Rows from block 11 of a small image classifier, named by matrix and row number. Rows with one number belong to one neuron. Each number is 500 + 40 x the weight over its row's rms, rounded and kept within 0 to 999. All counts start at 0. Numbers have three digits each.
Before each neuron's rows are labels from the 100 images, of 14848, where the neuron reaches its highest value: "peak on" is the class under the peak; "top examples" is what is common among them. Only what is clearly more common there than usual is listed. The data: seven-segment displays showing three digits.
# fc1: MLP up (model.blocks.11.mlp.fc1.weight, 512x128), inputs 0-21
# fc2: MLP down (model.blocks.11.mlp.fc2.weight, 128x512, transposed), outputs 0-21

peak on: screen
top examples: the digit 4; second digit: 4; third digit: 5; third digit: 9
fc1.224:428514517493537554503522488537544523496542568486495533515457465461
fc2.224:445512490562495441402481456529537522516509509519569540472505488522

peak on: surround
top examples: white glow; the digit 0; third digit: 0
fc1.65:431575553498454511433592498510578493500485534483507548423459528458
fc2.65:491485473454531447522502528560497518529491508438512502552464518540

peak on: surround
top examples: the digit 9; the digit 3; second digit: 3; third digit: 9
fc1.272:453594516473533475455464404496544509490542516589523486600516463468
fc2.272:523463462514417590484526542539457475510529503451490531395479554513

peak on: surround
top examples: dark on pale; second digit: 4; third digit: 9
fc1.298:506459471482408502585501440500509501484455473398503489592439536510
fc2.298:587520493534509504430486567478485511516524490531516486479533470449

peak on: surround
top examples: blue glow; first digit: 5
fc1.378:480488408492508518476481454499566479607540486492467569529515601498
fc2.378:533439573515474509518472543466435486393459548439519468470471463500

peak on: surround
top examples: dark on pale; the digit 0; first digit: 0; second digit: 0
fc1.153:492573524447522402500561497520480510479510504534541505542490485515
fc2.153:489467491574444502506434491475452497461486579454558459515475492516

peak on: screen
top examples: the digit 9; third digit: 9
fc1.99:524541565547526439499503558450549541545490540523496471477558508522
fc2.99:440540414498535493590450476487463541498532471506468539430422508493

peak on: screen
top examples: the digit 5; third digit: 5; amber glow
fc1.232:479487511456520474427478476484416472517475487508463482425535481543
fc2.232:562482443500543490560484453516441535521487499548511478599471424514

peak on: surround
top examples: red glow
fc1.490:465556516493500497461491546490554442491582519593499505517545541443
fc2.490:476444519536531447485525469500441589522445466436503471483475481550

peak on: surround
top examples: amber glow; first digit: 1
fc1.480:521527499534472369464495509466506487545510470511418477499486488500
fc2.480:468476486508525599516535496530501498472502515530562499507543492501

peak on: surround
top examples: white glow; third digit: 4; first digit: 8; third digit: 3
fc1.282:458538569485515463439527494585449523443520488545455503571487521565
fc2.282:482428526537483533485428600511468496492496593511520476423539500538

peak on: surround
top examples: red glow
fc1.47:419547520519519521479532557517526464477561475605530540557558529476
fc2.47:558508479499425538522456537485514407490523563515480524499503523458

peak on: screen
top examples: the digit 6; first digit: 6; first digit: 4
fc1.325:551558417528491529497494498442477475472453556563539557537527505506
fc2.325:515499562497528504496484509491449557509597458481480446526423520466

peak on: surround
top examples: blue glow; the digit 2; first digit: 7; second digit: 2
fc1.221:428480530532537508497566458503548578503514495470537565480482504502
fc2.221:594466450495457498529443479465468451489461580409444448512477515513

peak on: surround
top examples: the digit 0; first digit: 0; red glow; style: amber glow
fc1.508:515543558515510516489453440474509458479488544530431466570498479486
fc2.508:491412497440539487479567561518537532510447404483558485484483451507

peak on: surround
top examples: white glow; second digit: 4; third digit: 2; first digit: 6
fc1.491:461508533468486494520475466516521477488459462524489563445532493525
fc2.491:548444452505461480522414458478501442531464511491477496502472533509

peak on: surround
top examples: dark on pale
fc1.331:520522389466495479461453459469537499563501535513537433473497507465
fc2.331:485454606565508501543557562542487515432494508532502534496543469537

peak on: screen
top examples: the digit 9; first digit: 9
fc1.188:508483520451509392541532531441506550487509535511557415455530469457
fc2.188:539495447489510597460512507542540532567439544543471570513489470447

peak on: surround
top examples: dark on pale; the digit 2; third digit: 2; first digit: 6
fc1.346:482524540516450508541588517550481435550518506482507485568508475539
fc2.346:477499480468594470465443476440510506450487533476446506486459518495

peak on: surround
top examples: white glow; the digit 8; second digit: 8; third digit: 7
fc1.82:472551500571445518495589463567562482561501522466489517495437511529
fc2.82:455519515446524469497444452524491433480457556351531533489436567509